config.toml
n_mels = 64
input = "log_mel"
hidden_act = "mish"
block = "basic"
attention = true
residual_init = "none"
optimizer = "adamw"
beta2 = 0.999
eps = 1e-10
final_lr_fraction = 0.01
Rows from block 6 of a small spectrogram enhancement model, named by matrix and row number. Rows with one number belong to one channel. Each number is 500 + 25 x the weight over its row's rms, rounded and kept within 0 to 999. All counts start at 0. Numbers have three digits each. After the name is the row's rms in percent of the matrix's.
Before each channel's rows are labels from the 100 clips, of 14976, where the channel reaches its highest value: "responds to" is what is common among them. Only what is clearly more common there than usual is listed. The data: drum patterns on synthesised drum kits. In brackets: how many of the 100, against the usual share in percent.
# convs0: first 3x3 conv (model.mid.2.convs.0.weight, 192x192x3x3, each kernel summed), inputs 96-191
# convs1: second 3x3 conv (model.mid.2.convs.1.weight, 192x192x3x3, transposed, each kernel summed), outputs 96-191

responds to: pink noise (74 vs 7.7); muffled (low-pass) (68 vs 12.2)
convs0.38 117:487501503497479451481514452479492469482489472533477499502524457503502529490521450481452499488501462470489491536491505523478456487463472497475462507470468502488474473487469494522528531462475496519502531459462474485470531485514470504495478481474477459506485481461495451491455491500599506446
convs1.38 118:506478463496466470454494551526507494483511474431514479482448505536494465539483539503486508520478524478520498499472518490514515505517515494523515500490538476513531516488533488461502440538501517484498468505506526493542465494450501490512492500509539505500502522540514512484467518486424487501

responds to: white noise (38 vs 7.8); pink noise (29 vs 7.7)
convs0.26 083:497529523496516453507522512511498476510490469529470476515468490512498525528498458482489509486518476482509521536487480543477454501492464517419430520483438493525499489511481508534539534496526519502500541500457432476498570525543508482480488505509504494522477527498502474507484498528515526458
convs1.26 067:484463504492483485529465502517490477455489524447508526520509526491510463493471486530497490516487516493484453494509490520489528512468516534517515437454515492478508503487483483457447513477495521475516437493530530489489470472446494494500491525522486501503492444507478519523465492477481497482

responds to: mains hum (67 vs 7.4); clipping (26 vs 7.9); text has "clipped" (26 vs 7.9); rumble (25 vs 7.4)
convs0.33 093:506540492504516476460530506511519505535486472476492498509478541496505506528459452500498468504524500518513536525450495507528536501475490513479489523510484512544516497507513503458514495516488526480510410509511469483493425510468527489489506503539521513483490512511499522498503491527467474488
convs1.33 080:487484533496502503520468484518495472481533513466499490506480519490495458489509468530488515502493502495489458488516486533498534521515516529500521446430486494497496496492472509480460559474495543506490457481533532520443512496440502504488492560523483496508466492494474525508461478496516529504

responds to: pink noise (53 vs 7.7); muffled (low-pass) (49 vs 12.2)
convs0.174 106:511509490493490514491542451458513511494508492481495495512491480529507550538487495519500491501521474499489532525506496475482519495482499495478478526497496506487510497528497504411536494500511487460501412481517497520509379509459504513504501488489478465474503490493510468497482513481522459480
convs1.174 124:495474467492473458471483525510483488473526502441527510505479526498502467514478517506476500534480530482523470515479524517519530526519514514528534485486502481521535505473524485470485471540517535479497479483532542484493472483467507472514494534529514534506491508543496535480490482480438478512

responds to: muffled (low-pass) (62 vs 12.2); pink noise (53 vs 7.7); white noise (25 vs 7.8)
convs0.178 134:503502490492485508489539458464504508502514479481489495513496477532506542521468478520489513506518480493501524520505503505490518495481501502487486528485483511478500505523478503409532509492501496472510396469516495513501353506430490513497494486492491477489510484496509474494489508489519471477
convs1.178 147:500481465494473460481492521506482501477520513436531513518487532491501465523490529508474495533489530494517471516473524514515526530510507518530528482495504484530539505475527495471482470545518540476497483488529546482494472484476509479513506521522517536503491514536504527481500476480448476511

responds to: clipping (48 vs 7.9); text has "clipped" (48 vs 7.9); thin (high-pass) (47 vs 12.1); white noise (39 vs 7.8)
convs0.167 064:514525540508526442533494503469479492522491489525472479525474492519513487495525489488495521483516445487501508505486489534454486507487470516423469497505452511525460501507517511549532529490522501521501540511488441499505562543556496487481510488513516482518483508494494470511486501513553534482
convs1.167 068:482474499489500491504468511531469477470489518453516514509507519472479488488449465522489478515486506493481460498524497533504525505479518531511524455476520485481509510486481473445460497485489520481498454502527513490487478456445505517493499536517440495489486455503465523518478496478461498489

responds to: clipping (50 vs 7.9); text has "clipped" (50 vs 7.9)
convs0.46 054:518510530497511490547499480483490538499521515547515502507484531483469484515477509539510510523463474502521535504490548472478492521532509483494479518514511497493501517516522493504568489556472489494483490516532478467531499489511503460496517495499476501509518477509524500496490537518505519532
convs1.46 052:499482493497505514480482521551485484497499514495495473511479514461463491477500505531465487477494513491474482491502508528503527520467504524511552468491497508478478497482518472462509514443460511502469439517518512495434487467454449506502528520498452487474470486477443521501475495490509531516

responds to: clipping (30 vs 7.9); thin (high-pass) (30 vs 12.1); text has "clipped" (30 vs 7.9)
convs0.76 052:521517527514503461543503457449504532505524509534548506500500532460472504513491512507511501506479445500526544530503538464487496496535485487500459531520517481504487518520508510482571500539481487482475482510544488466536468485487497477522518485511502491499526488501521494473502524502518520520
convs1.76 044:497475504493481508470492534561491471488503493456502453499455507511460491497478498526472523480457502483488489490516513510488517501492514515493521475476514493464492515483509464463506518472468525488480452516508508509479496490437461539488516514510476471507485475502446524498444502496483537501

responds to: clipping (50 vs 7.9); text has "clipped" (50 vs 7.9)
convs0.182 075:526526560513521486560511487485499518504511486538523509500502523483456492534504527498526504495507481486516535537509514489494503511529504491487495519525506475504508481544527498506561484525511481481465519515527478474536566499519504463515525481519488482499506515502511502514480532512528533513
convs1.182 071:500479502491496493496469501535468484477498529494497492521496524474477475460494498537474501480483498494483457490519503543514525522465512542507538447476481506466466501476499477455485535454463522492484451508519510508423486468459458516489514510517470500487476467488436510502474490485510527516

responds to: muffled (low-pass) (50 vs 12.2); pink noise (41 vs 7.7); white noise (36 vs 7.8)
convs0.157 056:518478467511459528458539490463526518500518518496496503496481509510527517477515516497448506509453488468524505452441537509493483517469476510495493528506515496487494527501511495438515500497463489495518478466468495486529396531482487503497494491511501505489520458500518497490514500527515492502
convs1.157 059:508508476494517506456505503501518481519512444502496460470486476540485529514465488468511500491499507493527543507506477467503486481541497459493493534524501486485502498519479505494552458537510471515500500507498475496567501499462505521501491511479481475488505530490517496487513536500459485507

responds to: crash cymbal (71 vs 19.9); clipping (57 vs 7.9); text has "clipped" (57 vs 7.9); thin (high-pass) (37 vs 12.1)
convs0.172 076:512517538517505441488528515461517486501500512481488508498485510503540507523520524483460491488521474481507531530444513524480508492503473510500511514515515513530492472522541491462507544513519479498516513488485484500538512528494497511515500465536559482508503514496517499471500526467555527476
convs1.172 076:483476506486509491459475505525485455475488473461522488479493499513460518493421452487511490511493493499502487498510503510507519485525527508497484475483487473486505509498461482455494485530483513514507489499524475503522512451456535538495493540503436474491476461495494523504491495480443505501

responds to: clipping (26 vs 7.9); text has "clipped" (26 vs 7.9)
convs0.135 054:499498522511499457531500496437496501490496512486504505519513491467526481490517511497494483504488451491505490495474518477505465482518421504555461511531525546503532508510519481458498534544480490523509512495489538498542466513473486488530505490495541506510522470509504487501510495494560505502
convs1.135 065:483486541496510497491490493515517476479495465454495479478467492556482503528451469494537517502484481508492488489509468516490506482531519496494488480457529470493532506515445502478461506518495520505497472494510503525543517502431550543489479519514479451515490484512506507505476514495478529493

responds to: mains hum (91 vs 7.4); clipping (26 vs 7.9); text has "clipped" (26 vs 7.9)
convs0.96 087:502499519496474497469524521499513498495487493478511506523461550504511502496457468481473472525496501490519505513451533482506492503471474507516474513511498500532501500493520487464515492521505555450547410492492500473490431528472495460505494521528513540509508490529498536512491504558480496472
convs1.96 082:497504532504517527487490473523513473513513472502480461466469484539480494503512466501519523473499486508500517476527466493497497487521524487474489496454512498484478500512459519495505554482476500531505489508493486527492519520442495533478485517492481455500476510472498493502461510511552533505

responds to: mains hum (86 vs 7.4); clipping (25 vs 7.9); text has "clipped" (25 vs 7.9)
convs0.34 070:506519496502498493463514500503516504516495470471509493510462543492506496505464460486506468521517529524507527515456499493511528509462502509504507518506488509523512507509512500463515476523499543464519399509516490485484446512471507463497500509527517541497497518531490525524502493534456476493
convs1.34 059:499495549509497519509482470518511481512528511513479476493473504515496465497543461518489520482490495507483487488508477524493515508503512520480517466422485511516464496495482514504491607463477524523491473500505509519435517528459495508478493521504501479523479508476479502503443479508582544496

responds to: mains hum (79 vs 7.4)
convs0.9 058:494519518494529537489499569576522521519524499510516490513483522504501498532443486512525499505548543526499528489499474520527513492457534500465479509480521509490483492509454509570527493475502545489507496538522476492502496500506493483474492509503511494504488504501492535511494525515425476493
convs1.9 044:498501525503488494553500454496494508500503547514497538520532511494533483487545482508481516507499499501487478487499504517488510515457497531495498474442486530491479489492497506517485581456491530497506504503497507500458507520518480473484498510519529527531492470488499487517467479496583517487

responds to: mains hum (47 vs 7.4)
convs0.90 060:522541515495515483505529543516508526538507484497509512520471533486516498516465486523510485512521527518509533515488504507521511514459488512515479520509520517545527502512505513517496490489523543473522423520517508471498461493484516465481509498525505527504508505523494523520510488549460477494
convs1.90 061:492494560498515522523485471518506478492514507507482462494472501501484473488528481519508532470498486495478484485521486520483523502510521507483512471427505505484488500513466515495473583445471509521487474490512520532444525520455495520486487526508502462510481496477483507507462498500558542510

responds to: pink noise (49 vs 7.7); muffled (low-pass) (46 vs 12.2); rumble (33 vs 7.4)
convs0.179 109:512539492509505500462537501498517515522513486485506482490460500523495526541477470515490478494533473494501551519462483488502546499483516496472502530496498507528503494516513507433530504510511500461493401508527482507511410520455510513495499485508495482473494500496506498489487512507499476466
convs1.179 086:493476474493474467475478494500484477472525507435530521517494531484504466508476493505472495535484524486524464512494508523512527527525509526529527460477482478517528496478503491468480494542524546488503469473535542481478473472449506478514499548524499529498477503537490541489493458479454477507

responds to: clipping (28 vs 7.9); text has "clipped" (28 vs 7.9)
convs0.168 082:525489501511483493506511476453496514504495490513496538523520464500517506474480460498489501531458514499522517471469517509502470508420466513509446530518478508484506515481501479471561505540462529494536453502488492464514401484473472458499518491493517532516523463508499440524527506514485467516
convs1.168 061:498480497502467510453509526538538487491514458460486450490429499563494489525509509530491562484470499490499511481499515512481520500518522499497505490445530504494499518513517503483506523488468521497491462509509519500511489526425499526485492507507542449525498526515503502496427522507487531490

responds to: pink noise (47 vs 7.7); muffled (low-pass) (44 vs 12.2); rumble (34 vs 7.4)
convs0.143 108:507519503491505508470550476485518502510509487481491485503469495525502539531489479520494493493530473498505541517486504506502527495489510507482496527492498502512507502525508497404530506505510489492492387495511489519506367514434508530503495499500502460488504500500504492488489512487522478469
convs1.143 070:500474473495474459480469505513474479474532509432532511510499524481498459510479499510468490523493529485528463512485517518523534526515510517529539471470497482516527499472504493471477491524505540488501482484540542490479468473451501478506491536534489529504482505517489534486497473484435483518

responds to: muffled (low-pass) (62 vs 12.2); clipping (26 vs 7.9); text has "clipped" (26 vs 7.9)
convs0.28 129:501478496510503515544501474436484507483490534489539559547555489472527510462538531486507471512482485508506479517499534468502461515507438504535455496517514543486500507487515484446503506510496509485500479483481527479497451494491498474522515512479508526507514477523498473503521474486545494532
convs1.28 121:497487521493517518481493519541531478496509453475490435463437488537471494526489513513525528476488494503493509477504476492498509484530529479488506500468549476487510512512479509482476495495486488516479463509499504531517509510433517529497481487498500450496489524501483493487465531502482539513

responds to: pink noise (71 vs 7.7); muffled (low-pass) (64 vs 12.2)
convs0.91 087:485478475483497450480495443490497456490494486501495503500524472511500515494518474496480518481501475493502484517506506545498475493465482511480472503477491487459499481504462511473532531470482501498508506464463485501482491487465491526492482479495485453510478484469499458481474498460574499470
convs1.91 106:504471453497474455453490553528495496485515480423526491489462514521498471536475527507482494517483533491525495509472520495517519514511509501534521494494517477511542510484524492457494458546500518484489470501514526481546460485455507490513495504516530510500501511532509520482490512475406485509

responds to: white noise (68 vs 7.8); muffled (low-pass) (51 vs 12.2)
convs0.57 130:512543514501510499496528475490514512527490492573501476474479468505496541516506493478505475493513488496480527528494484481489475496487484472449478527500480490524486477517494512567526512476513459498499548503492460496504581516569504501492506483481483479485497505471507477499488505559535506482
convs1.57 169:488476465486489465501479508502483490477514523436529523521498536460508458514494516516474485523507534491516458518497510511513532523512506514540539468494518481520535495476516506459460479523529520467494450475532552470477454472453507477529487519521492543479482509523496529484510468464464468494

responds to: pink noise (83 vs 7.7); muffled (low-pass) (63 vs 12.2)
convs0.73 131:494520508494487464479534461480494485496484477546485497504522452502494536499509464470461489492511473473485509535489508514487451490461464486472462524477458506507476465486466495542532525470489495522497549464467474485462557496539477503498485479471483472507486494458499459481472487526581508450
convs1.73 134:503475459494472460471489550516498500477517488422528494495460517507496457537482535510476496524491526482518480504471518496513524514513510497532518496491529480523544513482531491450488448535513520473499456495517540481516456485444501485512495508513526519493500517532510525484481502476431472501

responds to: pink noise (59 vs 7.7); muffled (low-pass) (48 vs 12.2); rumble (36 vs 7.4)
convs0.181 108:517528520495503483472538469494508496499492485536492483495500468516495544516512460470472486481524489489492533526482485524496473485440473506461470524484466500511471454502480487523537537483480502528512522480486468502466530515522487488498496479496493464496480482470493466479467483518570495457
convs1.181 091:490458473483472455467468528536510475469528486435524489492451518522498452521477506517471500503477529488512474498483501516513537510508526519530529466457525473506523510473510490451479490523495525495503446494529539477501463487435493499505476519524524501501487505524490529484462495467442491499

responds to: white noise (71 vs 7.8); muffled (low-pass) (36 vs 12.2)
convs0.173 100:499496508508484525509523454470507507499481516561480507490511446514512527478555516480490521492480481498486504499506507489483454497500478507443456516504482500491484504514501497577508528494501465494505590478469453504515582528591496513493501491487506481513515489484509443511505500530521503499
convs1.173 128:497486447490489469482486531495484493484516489437526509499493517469501469523476534504482473521509528479528482516487512487518516514525498484539531496516531480515534499485511503464484427545534502475494455482520539481515447470435502471532488517508499534461495525528507530484525491479431451506

responds to: muffled (low-pass) (71 vs 12.2); pink noise (66 vs 7.7); white noise (27 vs 7.8)
convs0.0 098:487494496507478464486499441478502474489482488527474499497520461502505509491542477492462513481481466481480493518496504520476463490469477500459474503475470495483486486498481503530529535458482478509506555463469458483491565496525486531496478478486491447515492486467514448495462495500602512454
convs1.0 086:506476454497483469469492554529494501482504476421518489494463510517495475531474538505491492524489529486521494512474509485516512509511508493527522498504533475514540513490533489453501433543514505486490459500507530482539455481445512483516500500504523509485501514534508517487488517476408471512

responds to: muffled (low-pass) (32 vs 12.2)
convs0.132 081:510498507510450567508506537519512530479484492485557515494486513488506475505486522511507493535487521479487490437506496462500501511481517495562510502499562518494517527505494492483474476502529507464516470513487554479506479503491490470535501507499480545510525515519520525544514526521470484466
convs1.132 089:511517553505509530516519446483514508516492497574468487490506481526501510484532484480518525466512473509479517477504478499479489485487491486481479513507490526487471486522478503534522556461479486533503529503480478526487542534528473512484503468482516466508498494466502471510486515521610537494